{
  "arch": "preact_resnet",
  "model": "image classifier",
  "dataset": "histories of elementary cellular automata, time running down",
  "train_examples": 147500,
  "image_size": 40,
  "crop_scale_min": 1,
  "horizontal_flip": false,
  "translate": 0.06,
  "targets": ["rule"],
  "num_classes": 256,
  "norm": "groupnorm",
  "hidden_act": "relu",
  "weight_standardization": true,
  "depths": [4, 4, 4, 4],
  "kernel_size": 3,
  "stem": "deep",
  "avg_pool_shortcut": false,
  "widths": [48, 64, 96, 160],
  "label_smoothing": 0.1,
  "loss": "cross_entropy",
  "init": "torch_default",
  "residual_init": "none",
  "optimizer": "soap",
  "beta2": 0.99,
  "learning_rate": 0.0032,
  "beta1": 0.95,
  "shampoo_beta": 0.99,
  "eps": 1e-08,
  "precondition_frequency": 16,
  "max_precond_dim": 512,
  "merge_dims": true,
  "one_sided": false,
  "adamw_lr_other_params": 0.0015,
  "max_grad_norm": 5.0,
  "ema_decay": 0.99,
  "max_steps": 15300,
  "batch_size": 64,
  "epochs": 6.6,
  "lr_schedule": "cosine",
  "final_lr_fraction": 0.01,
  "warmup_steps": 300,
  "weight_decay": 0.03,
  "adamw_weight_decay_other_params": 0
}
Rows from block 9 of a small image classifier, named by matrix and row number. Rows with one number belong to one channel. Each number is 50 + 15 x the weight over its row's rms, rounded and kept within 0 to 99. All counts start at 0.
After each channel's rows are labels from the 100 images, of 14976, where the channel reaches its highest value: "colour at peak" is the nearest of a few named colours to the mean colour under the peak; "responds to" is what is common among them. Only what is clearly more common there than usual is listed. The data: histories of elementary cellular automata, time running down.
# convs0: first 3x3 conv (model.blocks.9.convs.0.weight, 96x96x3x3, standardized in use, each kernel summed), inputs 0-95
# convs1: second 3x3 conv (model.blocks.9.convs.1.weight, 96x96x3x3, standardized in use, transposed, each kernel summed), outputs 0-95

convs0.30:57 68 53 18 48 67 54 47 51 48 52 52 51 42 35 74 68 49 27 39 61 85 27 46 47 49 59 40 34 48 57 41 83 29 32 44 45 49 53 59 23 44 26 54 66 59 55 39 66 71 33 49 43 53 75 39 28 43 37 64 39 62 39 68 39 69 69 11 17 35 56 43 48 53 51 56 44 51 47 47 77 52 83 44 58 55 90 38 41 39 61 64 49 52 63 37
convs1.30:64 49 68 99 67 70 47 60 28 27 71 75 77 33 33 67 60 83 34 28 45 42 52 68 57 61 34 43 30 46 55 69 70 61 60 25 45 61 51 60 50 36 61 48 69 44 44 46 50 43 73 46 44 52 32 42 32 56 76 52 55 63 27 38 80 68 51 24 54 47 47 58 50 69 66 66 54 27 51 41 41 36 53 54 70 43 53 57 41 61 44 44 37 60 61 49
colour at peak: black
responds to: 110 turns on

convs0.75:54 44 33 27 61 51 36 36 31 50 43 43 58 67 54 49 82 27 26 30 58 40 71 54 55 32 49 35 43 56 42 56 36 50 45 23 35 57 50 33 52 71 57 68 70 97 44 72 74 72 51 57 57 29 65 77 65 50 62 32 27 70 39 52 49 56 35 70 75 44 65 10 50 60 46 40 49 54 40 46 79 52 53 42 39 51 47 41 32 54 66 57 47 65 35 42
convs1.75:49 69 66 50 49 72 50 51 49 43 58 56 44 42 35 37 69 57 61 51 48 67 51 47 69 70 81 64 50 38 51 41 53 72 29 63 55 32 52 66 71 68 53 41 80 14 50 44 70 82 57 75 63 63 71 66 55 62 46 34 92 65 59 66 64 54 52 46 69 80 36 42 67 47 66 49 17 68 60 62 54 45 67 46 47 64 63 65 41 43 49 24 41 67 50 60
colour at peak: white
responds to: 011 turns on; 100 turns on; 111 turns on; 110 turns on

convs0.29:61 43 45 31 57 51 56 42 59 54 46 48 49 52 38 24 55 55 39 49 41 42 35 29 44 55 71 18 59 81 23 53 37 28 57 17 87 61 73 80 50 63 59 53 36 60 36 33 53 99 52 30 54 48 77 40 81 51 59 35 56 62 36 56 53 62 33 65 54 51 08 54 43 57 46 49 44 65 51 48 62 54 46 49 49 62 48 44 49 53 55 46 23 69 46 50
convs1.29:47 54 30 54 23 55 52 34 52 55 25 63 51 47 67 42 28 51 37 66 62 69 57 56 64 21 37 49 45 42 59 66 67 38 41 55 18 38 39 33 65 51 28 31 36 52 70 36 61 52 53 53 43 78 53 60 48 32 55 52 34 14 31 49 70 86 55 34 61 91 49 40 32 46 46 35 54 43 69 49 67 43 62 51 46 18 53 33 29 42 72 63 68 38 32 43
colour at peak: white
responds to: 110 turns on; 111 turns on; 011 turns on; 101 turns on

convs0.17:60 37 68 35 56 63 37 47 36 68 42 76 77 43 58 28 54 22 39 58 45 61 60 41 70 50 38 29 20 51 60 65 35 38 30 51 40 36 56 63 31 36 50 77 35 45 50 22 31 61 53 30 35 48 29 41 54 70 26 38 40 55 63 44 60 41 42 52 71 46 65 39 48 20 67 47 58 36 90 54 58 64 61 71 47 41 64 45 63 46 73 53 85 69 50 60
convs1.17:43 62 56 64 58 49 54 47 37 42 35 34 33 27 49 50 39 69 41 47 62 49 69 40 35 20 62 62 89 33 35 51 47 36 61 39 54 30 48 27 63 36 25 14 35 47 41 63 54 38 15 69 29 32 47 41 59 45 26 34 52 30 48 63 52 18 26 46 15 38 48 47 33 59 72 51 55 50 54 41 41 48 68 52 51 38 48 56 75 42 22 39 57 69 42 48
colour at peak: white
responds to: 011 turns on; 111 turns on; 101 turns on; dense start

convs0.89:76 39 40 28 48 36 67 56 41 59 56 27 26 36 45 51 62 51 36 53 59 56 34 48 50 54 54 31 70 40 64 52 59 30 33 52 32 60 64 74 61 38 26 42 62 46 60 40 72 81 28 77 48 43 56 36 63 46 45 72 61 45 67 77 30 44 62 20 31 47 73 40 64 62 71 52 20 67 31 82 62 39 68 63 60 31 39 46 23 56 59 41 38 43 43 44
convs1.89:45 25 38 73 51 67 35 63 49 28 62 50 54 35 39 56 52 68 44 46 31 57 26 25 41 43 36 32 25 59 53 75 62 81 65 41 69 49 41 41 42 50 57 73 44 36 80 59 71 60 66 31 65 64 44 40 49 71 79 63 68 76 54 34 38 63 36 65 53 35 43 45 45 68 40 68 55 61 52 43 47 85 37 33 77 33 49 69 42 41 55 50 40 24 53 33
colour at peak: black
responds to: 110 turns on

convs0.11:69 53 54 32 62 43 38 62 67 54 45 40 37 47 29 48 67 18 57 45 58 51 56 49 50 54 64 47 18 41 70 33 74 74 49 70 58 56 72 58 52 53 62 47 32 37 36 39 39 32 68 53 50 24 23 56 45 26 51 61 65 00 68 71 47 36 66 18 47 51 54 72 40 42 60 47 46 43 54 51 40 62 80 42 75 67 63 29 40 53 62 71 58 54 42 44
convs1.11:36 56 31 55 54 65 66 60 53 51 68 41 66 18 41 62 49 84 39 31 35 57 46 48 36 38 18 77 35 64 30 53 47 32 42 42 91 60 63 17 39 57 32 58 51 55 44 64 65 39 20 27 39 47 51 75 28 45 50 51 48 22 66 34 39 52 45 58 30 58 42 26 46 47 60 42 54 52 39 69 33 30 57 28 39 58 55 48 27 58 32 57 69 64 56 60
colour at peak: white
responds to: 101 turns on

convs0.93:12 43 37 56 57 67 55 39 26 72 71 49 54 45 86 38 53 48 23 22 59 60 61 63 44 45 41 50 69 39 44 44 62 78 79 57 39 50 53 47 53 64 46 65 34 87 29 51 48 66 41 42 44 54 33 39 20 50 51 52 28 59 49 23 56 80 34 54 46 58 40 59 52 38 49 64 45 65 61 50 23 56 55 26 83 66 55 53 60 28 69 40 60 46 55 47
convs1.93:34 43 54 60 37 18 40 65 53 36 59 69 25 30 78 70 60 54 59 99 70 44 74 35 48 58 65 60 50 59 42 50 77 43 38 55 73 60 64 66 52 57 45 65 65 46 56 27 27 48 68 62 30 32 48 51 43 55 40 62 49 32 60 57 57 41 56 34 70 33 47 56 38 59 57 55 41 59 50 83 71 44 32 76 52 59 29 21 56 35 65 68 48 48 36 47
colour at peak: black
responds to: 111 turns on

convs0.60:65 76 35 47 69 48 55 33 47 67 64 50 43 40 56 58 75 58 57 76 25 23 47 73 24 41 49 42 49 31 46 37 71 75 63 69 37 37 35 45 35 26 66 59 62 65 66 42 48 43 52 52 60 38 59 44 44 54 56 39 56 43 54 58 57 39 48 47 24 54 37 29 73 57 83 63 48 78 58 35 25 98 33 27 29 43 28 51 58 44 62 47 48 60 35 52
convs1.60:61 65 67 70 74 68 65 65 54 50 55 48 48 30 56 35 59 59 45 64 23 72 64 56 61 52 36 39 52 30 33 50 59 52 57 55 50 59 35 65 50 73 46 50 51 55 61 44 48 50 41 56 44 54 67 76 62 88 56 48 55 50 22 56 26 81 34 41 40 40 51 67 69 53 53 69 40 20 20 20 44 29 37 67 55 54 65 56 40 21 66 78 82 32 53 42
colour at peak: black
responds to: 111 turns on

convs0.85:30 26 56 55 17 18 26 45 53 48 54 88 41 73 58 22 37 50 25 40 50 34 52 56 59 29 54 35 49 69 86 41 43 43 48 50 38 78 54 66 56 32 34 63 52 41 39 32 54 68 47 46 47 67 94 54 51 58 60 36 58 66 55 60 71 50 44 68 48 55 47 28 73 63 60 29 26 52 35 54 53 56 68 38 56 54 36 52 61 47 47 70 65 50 55 38
convs1.85:33 72 42 48 59 62 45 43 54 40 34 61 56 62 60 63 50 49 29 49 34 92 46 28 76 52 27 50 26 30 51 44 81 62 15 46 63 33 68 65 61 58 52 26 38 64 60 61 58 56 52 65 15 48 33 68 71 76 50 68 48 63 45 38 52 62 17 74 63 48 60 38 67 65 62 34 53 48 41 44 39 64 48 61 77 33 43 57 73 42 51 43 40 44 50 43
colour at peak: white
responds to: 101 turns on; 110 turns on; 011 turns on; 111 turns on

convs0.95:56 40 63 52 63 43 44 27 60 40 52 68 38 66 39 37 54 35 47 84 52 26 29 32 39 45 75 51 03 54 94 51 61 57 49 57 45 30 79 56 40 45 58 67 76 32 47 57 37 51 53 58 51 33 54 49 48 42 37 41 36 64 46 60 75 57 21 24 56 48 46 55 54 66 46 63 40 49 58 38 51 25 66 42 59 48 65 57 26 68 73 64 73 49 63 28
convs1.95:44 42 60 28 35 43 69 63 36 45 31 24 55 59 65 31 68 85 44 50 45 58 60 62 34 69 18 42 70 63 20 82 56 47 33 40 62 64 43 71 65 59 48 43 43 75 39 49 59 48 65 58 51 60 50 54 82 56 46 61 60 55 35 73 58 25 74 70 47 60 52 31 69 45 63 35 69 44 53 56 41 53 52 62 63 57 41 53 54 66 16 47 57 60 68 85
colour at peak: black
responds to: 111 turns on; 110 turns on

convs0.46:61 60 70 33 53 47 20 50 37 51 27 65 40 35 22 72 41 47 89 57 55 63 54 31 69 53 44 22 50 50 27 47 65 52 47 35 54 47 42 65 52 63 67 45 47 40 62 41 64 68 63 28 55 64 52 76 33 57 29 53 61 28 48 48 59 44 64 49 52 92 27 45 55 43 76 44 71 64 55 47 55 42 10 47 26 38 79 39 32 64 43 45 42 52 44 46
convs1.46:49 12 42 62 20 44 51 35 61 43 54 52 51 51 68 16 53 28 37 41 39 39 51 65 49 44 57 48 75 60 35 65 22 21 64 71 38 65 62 37 36 53 57 55 66 75 45 64 41 42 45 50 31 39 40 08 43 24 53 42 21 49 49 52 53 47 48 44 62 41 56 67 55 49 45 45 57 63 48 43 24 44 52 10 56 34 25 52 49 18 38 40 69 56 54 34
colour at peak: black
responds to: 101 turns on

convs0.92:54 45 48 30 59 30 56 64 68 68 34 83 49 45 65 41 27 18 44 39 47 49 80 30 48 60 51 38 70 54 40 62 48 63 33 38 57 63 70 45 36 72 60 99 50 68 54 59 37 79 41 55 57 53 54 50 45 53 38 51 17 65 73 48 33 40 64 54 48 51 65 46 41 26 42 30 50 48 65 38 80 37 47 50 40 79 35 38 38 53 56 55 34 44 26 57
convs1.92:56 58 38 48 51 46 39 45 46 42 62 55 53 62 50 41 59 54 20 93 66 75 44 57 67 72 34 54 55 34 50 68 30 54 59 41 64 64 75 40 63 64 93 53 55 19 36 68 55 45 36 43 43 32 41 49 85 56 72 65 76 67 58 81 78 73 69 57 54 40 78 40 47 51 48 65 40 62 53 58 54 52 51 64 40 54 55 50 69 61 65 31 50 57 45 32
colour at peak: black
responds to: 011 turns on

convs0.28:15 37 63 54 46 70 59 57 69 37 57 36 40 35 33 55 37 51 42 47 66 44 44 44 64 53 52 84 88 43 48 82 72 39 45 40 49 51 75 44 40 69 59 33 53 74 51 58 52 84 39 54 05 53 86 62 50 64 44 50 46 31 26 36 58 39 46 49 56 27 36 48 41 43 34 43 58 73 53 61 59 53 36 52 32 53 38 46 44 49 68 25 40 72 56 41
convs1.28:32 50 60 85 34 35 45 51 55 23 55 60 61 60 39 46 34 42 70 50 42 52 89 59 48 47 59 30 40 69 72 20 37 51 40 65 52 44 22 86 35 43 42 43 45 43 52 30 64 47 41 51 63 67 55 32 44 37 23 49 58 28 76 63 39 42 69 49 66 53 47 69 54 67 19 42 57 37 66 38 51 48 68 39 66 45 46 50 50 77 50 24 58 41 55 16
colour at peak: black
responds to: 101 turns on

convs0.12:35 59 54 45 45 45 53 63 53 43 73 31 44 65 33 58 29 55 41 48 65 50 12 46 53 38 44 64 52 41 26 60 65 29 49 40 67 50 43 40 67 72 28 30 31 38 56 54 32 54 45 50 70 26 45 35 61 56 62 64 47 54 25 50 54 62 67 55 50 54 46 67 32 76 37 57 73 19 80 74 72 61 39 65 65 46 33 49 54 42 99 25 49 52 57 48
convs1.12:48 32 32 51 30 64 61 41 67 73 58 57 83 24 52 57 43 83 52 81 67 30 49 68 49 35 32 54 54 55 57 41 37 55 62 33 66 51 67 41 48 46 53 61 53 58 57 40 64 27 46 34 68 66 69 35 44 48 21 72 26 45 65 57 37 52 31 64 63 55 37 54 66 70 75 44 94 65 55 53 63 38 42 34 23 51 53 54 61 59 71 38 38 68 68 60
colour at peak: black
responds to: 111 turns on

convs0.19:34 73 68 58 46 52 32 84 60 55 55 36 39 68 41 69 58 60 44 47 23 47 46 50 43 34 59 61 35 28 43 36 51 42 45 58 43 45 19 49 50 47 49 66 49 28 61 37 86 54 50 47 50 54 35 39 45 68 54 62 26 63 45 25 48 51 45 36 61 51 29 39 45 55 91 48 41 47 84 43 34 91 29 64 45 89 51 40 65 59 62 49 58 19 51 46
convs1.19:55 33 27 44 41 31 54 30 53 42 35 34 73 29 78 46 32 52 54 59 72 46 65 54 36 23 24 29 82 22 58 58 49 58 54 43 41 57 39 88 45 68 24 31 52 63 45 65 22 35 34 82 52 71 68 34 59 35 36 45 73 44 40 61 40 51 47 65 32 36 45 22 58 49 48 49 52 58 54 38 68 31 43 35 49 59 55 58 30 36 53 49 48 64 44 34
colour at peak: black
responds to: 111 turns on

convs0.42:62 35 39 38 46 46 80 21 53 33 68 54 49 58 48 40 51 59 49 64 44 16 40 36 40 54 87 85 53 61 88 68 44 47 37 74 51 32 30 29 53 48 49 57 66 52 58 50 48 32 43 64 53 39 55 69 55 27 50 53 77 52 55 47 47 84 50 70 15 46 29 49 65 50 43 41 37 45 68 59 62 44 71 32 52 43 45 32 58 23 63 32 44 49 52 38
convs1.42:64 67 48 55 30 61 52 78 51 45 33 39 55 31 58 60 36 31 17 33 52 46 43 32 43 56 53 45 42 75 09 48 71 37 43 46 58 54 61 58 55 42 44 63 44 64 16 58 53 40 58 55 42 28 58 51 42 51 77 31 29 21 59 58 58 45 49 33 49 73 32 48 19 50 48 50 56 32 42 13 55 60 59 59 43 37 28 51 33 68 53 10 26 57 38 59
colour at peak: white
responds to: 100 turns on; 011 turns on; 110 turns on; 111 turns on

convs0.23:52 32 61 69 54 55 43 59 46 40 25 35 30 34 48 52 50 50 46 35 42 57 66 54 59 47 49 68 55 90 51 37 31 49 51 55 38 53 48 58 66 48 37 22 60 96 11 73 12 45 41 36 73 50 50 30 55 51 55 50 29 48 80 46 63 25 58 53 33 57 70 43 42 70 67 69 59 43 46 45 53 59 63 54 53 50 34 71 68 45 30 61 42 81 58 36
convs1.23:33 44 44 29 38 42 35 38 49 49 77 31 54 13 20 43 60 77 55 73 61 42 42 61 34 30 43 38 20 43 29 71 58 43 32 48 70 50 63 31 13 45 53 50 57 29 46 43 47 30 53 32 49 58 63 73 32 78 47 43 61 46 56 47 47 67 29 25 69 33 41 49 51 49 52 64 74 40 52 70 49 44 34 48 25 49 67 30 58 71 52 26 50 45 60 51
colour at peak: black
responds to: 111 turns on

convs0.14:52 18 72 39 13 41 27 28 38 41 43 40 30 49 41 58 70 42 47 36 35 38 51 57 71 66 51 45 48 31 60 51 36 39 35 32 73 68 16 65 47 41 24 77 53 70 35 55 43 60 61 51 62 59 57 50 71 47 45 74 44 64 80 47 41 60 64 54 54 43 47 37 72 54 33 71 28 59 64 44 49 60 69 22 72 50 59 35 39 50 48 60 48 77 59 78
convs1.14:40 56 52 40 49 40 59 54 63 46 29 28 57 39 54 39 50 66 36 53 56 47 65 19 41 39 25 58 80 43 36 53 53 63 18 50 23 39 81 47 43 54 62 06 40 51 51 64 53 53 50 65 36 54 60 60 62 64 42 48 78 60 36 44 42 62 37 41 62 69 64 62 35 27 28 38 32 48 42 42 31 81 46 26 50 70 48 55 38 39 27 51 29 14 36 61
colour at peak: black
responds to: dense start

convs0.80:68 27 46 54 62 32 24 52 40 29 71 39 32 74 64 47 84 05 26 48 65 42 55 39 44 71 57 66 47 51 60 45 67 50 60 50 48 53 44 59 59 80 66 55 34 48 42 49 34 58 48 90 57 51 56 42 44 65 53 89 27 33 58 65 45 67 27 48 50 47 46 50 35 51 32 43 42 43 53 66 75 46 52 43 49 65 60 20 22 57 45 53 64 53 60 40
convs1.80:47 57 39 53 35 79 63 55 59 53 67 72 47 30 47 71 63 88 44 54 24 61 43 60 52 62 51 36 66 40 67 48 58 73 39 53 56 53 49 57 57 60 58 71 51 66 42 39 40 83 54 50 49 70 99 40 68 54 32 78 31 40 68 41 50 50 91 58 64 60 45 57 53 58 51 48 46 61 39 54 41 72 88 66 63 45 56 61 54 76 32 40 39 46 46 48
colour at peak: black
responds to: 111 turns on; 011 turns on

convs0.32:24 52 60 76 37 68 60 46 55 49 48 68 36 62 44 64 57 57 37 45 49 42 66 35 57 46 57 32 55 44 33 56 68 19 25 63 33 91 46 60 38 64 40 44 60 49 79 38 64 63 25 67 27 36 71 40 51 58 16 38 58 58 30 64 41 38 62 85 57 28 23 66 52 60 34 40 53 45 35 44 33 67 36 30 52 66 55 49 54 40 64 63 33 52 62 67
convs1.32:57 54 33 40 56 43 30 23 75 44 45 40 46 40 14 60 43 35 49 45 38 47 63 30 35 53 79 63 44 31 45 54 36 50 84 39 79 39 66 66 19 34 66 56 47 49 54 37 52 44 35 47 59 49 38 75 53 64 31 42 65 71 54 47 46 54 14 63 95 41 40 76 75 46 43 72 40 52 44 45 41 59 63 52 23 59 47 52 38 40 51 32 45 50 65 56
colour at peak: black
responds to: 101 turns on; rule: rule 40

convs0.77:51 58 55 28 75 64 33 33 60 73 46 64 52 63 50 74 49 46 32 55 71 58 66 62 77 66 61 65 55 41 31 45 31 47 52 46 28 78 61 41 42 48 36 50 49 55 66 51 46 87 42 43 48 44 75 47 35 56 54 35 03 32 48 36 45 23 38 47 21 53 50 13 63 47 46 49 25 69 75 44 63 31 39 73 56 49 55 35 51 45 70 48 35 51 61 54
convs1.77:84 63 60 70 71 36 46 39 64 60 89 74 49 86 57 45 50 58 48 59 63 62 72 59 55 48 51 37 51 49 77 61 64 64 54 49 76 47 38 33 58 50 30 56 68 54 51 35 63 68 55 56 50 76 21 48 65 63 77 54 54 26 60 60 59 47 50 49 59 46 64 55 54 57 63 66 23 38 82 35 54 42 70 56 65 73 67 44 54 68 59 83 44 68 45 57
colour at peak: white
responds to: 110 turns on; 111 turns on; 011 turns on

convs0.59:42 55 51 69 25 60 52 39 51 31 26 62 43 59 35 42 55 51 86 47 38 69 42 31 66 89 19 56 32 55 61 60 20 69 38 49 33 56 64 62 53 33 22 35 64 65 71 42 59 74 25 47 35 64 60 43 58 67 51 56 74 61 47 61 63 43 47 41 61 42 68 55 66 57 71 45 68 53 40 58 59 56 44 19 44 49 41 63 26 30 33 36 42 25 59 45
convs1.59:40 69 30 45 50 48 54 58 41 65 36 37 35 57 44 49 33 25 65 45 58 51 44 26 63 73 63 24 55 77 64 52 57 74 65 56 43 48 25 44 66 41 69 39 42 67 36 49 44 34 53 53 49 26 15 38 35 22 50 37 46 40 34 50 30 66 22 44 27 40 40 22 35 29 34 46 34 57 23 55 65 38 35 30 69 48 60 58 65 17 62 38 45 39 35 51
colour at peak: black
responds to: 101 turns on

convs0.33:39 35 63 28 56 38 45 41 42 31 19 74 64 38 25 82 69 31 42 69 50 53 39 56 56 29 45 71 61 52 71 45 69 52 49 43 63 64 49 63 58 77 41 63 67 67 36 48 51 25 46 58 67 58 38 52 51 37 65 36 62 62 42 60 55 64 31 46 62 82 27 69 50 36 19 37 44 60 55 25 56 38 34 68 54 52 45 45 41 38 13 40 78 59 39 60
convs1.33:56 91 42 70 54 83 55 40 42 66 29 78 40 52 51 33 36 49 42 23 47 25 54 52 60 45 69 44 38 99 54 50 28 47 56 39 49 38 27 44 48 26 52 63 67 56 47 71 41 75 43 35 51 49 71 44 55 77 55 24 40 34 59 49 65 43 55 56 52 42 39 65 28 31 26 48 39 45 40 54 39 43 39 28 59 33 44 32 26 49 43 37 47 45 35 40
colour at peak: white
responds to: 011 turns on; 111 turns on; 110 turns on; 101 turns on

convs0.49:36 18 46 68 46 67 43 36 33 60 57 54 69 15 28 19 50 78 60 80 55 73 33 59 55 47 26 38 72 51 55 37 42 56 69 99 52 44 50 58 49 28 42 53 58 37 66 69 49 43 48 51 48 69 58 39 50 51 49 48 62 61 59 37 45 61 41 58 21 74 49 47 64 36 39 58 85 27 45 52 46 57 39 49 37 43 51 41 69 51 37 50 61 43 64 53
convs1.49:52 47 37 41 57 23 40 56 47 41 33 30 16 57 52 59 48 15 53 47 39 27 40 53 34 72 80 52 47 46 48 40 60 56 45 44 39 59 20 43 41 50 46 28 33 50 19 75 33 42 34 50 38 23 40 50 41 35 43 56 40 12 56 40 09 21 57 41 57 43 46 81 42 53 27 40 35 46 52 17 58 54 35 53 51 40 53 32 37 40 59 47 46 68 52 55
colour at peak: black
responds to: 101 turns on

convs0.87:57 41 44 77 70 29 64 50 63 64 53 61 48 57 61 32 56 45 12 45 47 66 79 73 35 56 37 31 66 41 49 40 29 42 48 42 46 50 47 62 57 25 30 36 52 61 49 32 74 76 50 48 42 55 55 74 44 31 52 22 29 51 34 47 90 44 59 61 57 46 45 32 67 53 57 28 39 66 37 64 58 51 17 41 63 65 67 54 27 48 46 62 50 49 90 47
convs1.87:80 49 18 41 44 37 49 42 59 26 73 83 61 73 47 74 65 47 36 35 32 67 53 30 54 44 35 75 63 49 48 62 42 38 37 47 36 52 63 65 79 43 35 71 71 31 77 50 65 63 43 20 36 46 44 61 39 32 38 60 51 71 51 48 48 57 35 66 70 64 62 26 48 53 31 59 24 43 55 49 49 49 59 43 65 71 37 47 51 74 47 46 86 53 58 48
colour at peak: white
responds to: 111 turns on; 110 turns on; 001 turns on; 011 turns on

convs0.71:41 46 48 43 42 12 66 26 55 41 71 62 19 58 48 46 34 67 45 73 50 53 24 36 78 27 52 54 76 58 37 38 49 29 69 24 60 68 57 41 61 37 57 71 71 61 88 52 57 55 46 43 50 25 50 57 22 30 61 74 80 54 55 55 41 55 49 34 34 39 67 39 69 58 37 79 29 38 62 68 41 51 52 52 50 44 43 41 44 66 63 50 46 58 46 45
convs1.71:29 41 57 58 37 37 45 49 28 60 13 41 63 39 55 30 33 20 49 39 45 47 33 52 45 55 47 46 43 46 56 35 33 14 59 37 51 29 26 30 55 31 24 45 53 49 29 83 16 47 71 51 51 53 54 42 50 42 40 00 51 41 30 31 29 70 44 44 53 47 44 58 31 43 21 45 50 44 51 24 48 53 42 53 51 63 58 45 49 18 50 52 46 48 39 51
colour at peak: black
responds to: 111 turns on; 011 turns on

convs0.62:67 12 37 66 49 43 74 50 44 26 41 53 31 64 58 53 38 41 26 56 52 03 33 62 31 62 69 34 51 67 58 75 41 71 46 51 36 38 38 69 74 73 52 57 71 49 47 47 47 58 25 78 72 28 51 54 56 56 51 49 35 61 61 39 81 47 71 31 45 37 39 41 57 40 35 45 50 37 50 62 49 53 44 58 39 47 58 61 34 41 74 62 62 81 37 65
convs1.62:79 17 31 41 59 39 65 30 39 32 57 35 52 47 64 31 67 45 54 59 50 42 50 56 62 53 42 63 47 56 53 75 54 79 36 49 55 30 48 99 44 89 39 25 66 28 54 56 64 57 78 41 57 73 43 46 59 49 47 49 54 29 51 48 46 47 64 53 38 49 56 61 64 46 47 49 89 44 47 45 45 46 79 60 44 15 35 40 50 45 55 53 80 62 67 48
colour at peak: black
responds to: 110 turns on; 111 turns on

convs0.91:67 49 27 46 69 55 47 62 44 81 69 73 49 40 44 46 67 43 33 41 77 72 33 30 49 60 19 48 23 24 51 37 56 44 72 68 32 35 53 56 65 41 50 52 51 53 44 63 69 94 23 36 52 38 45 27 71 41 47 17 39 34 52 53 50 25 43 49 61 44 76 30 50 69 41 51 53 60 33 56 60 50 61 42 48 42 58 43 24 44 61 43 48 54 78 52
convs1.91:71 31 44 27 41 57 51 26 53 44 57 52 26 75 31 73 59 42 75 42 47 71 48 37 39 46 46 63 57 53 42 63 53 53 46 16 48 71 41 70 66 75 57 68 22 28 46 59 54 54 11 28 76 59 55 54 28 49 47 47 64 62 37 45 55 28 55 55 55 29 50 62 50 44 67 47 39 75 61 58 46 89 24 54 47 19 41 57 61 46 39 68 51 49 38 61
colour at peak: white
responds to: 110 turns on; 111 turns on

convs0.1:57 37 67 50 54 51 25 54 31 29 56 52 31 38 59 60 47 65 71 65 17 40 48 57 57 65 38 29 38 51 47 42 59 22 52 17 46 54 29 66 34 44 44 54 60 50 62 75 48 76 33 57 62 49 63 37 90 61 68 53 83 65 72 40 66 60 70 35 47 68 58 74 29 65 43 49 20 39 52 47 47 45 65 35 60 24 42 48 71 41 50 32 56 52 35 63
convs1.1:44 39 44 71 45 19 43 53 43 54 62 55 72 45 48 58 60 53 32 65 62 58 27 63 42 37 49 81 54 42 20 75 54 54 53 18 31 52 66 54 23 76 43 53 52 49 73 26 47 59 58 50 83 48 48 52 46 66 34 46 65 64 60 62 44 63 55 61 29 45 42 77 61 20 46 51 97 55 45 61 43 31 57 57 53 75 70 46 32 60 51 59 57 47 77 42
colour at peak: white
responds to: 111 turns on; 011 turns on; 110 turns on; 101 turns on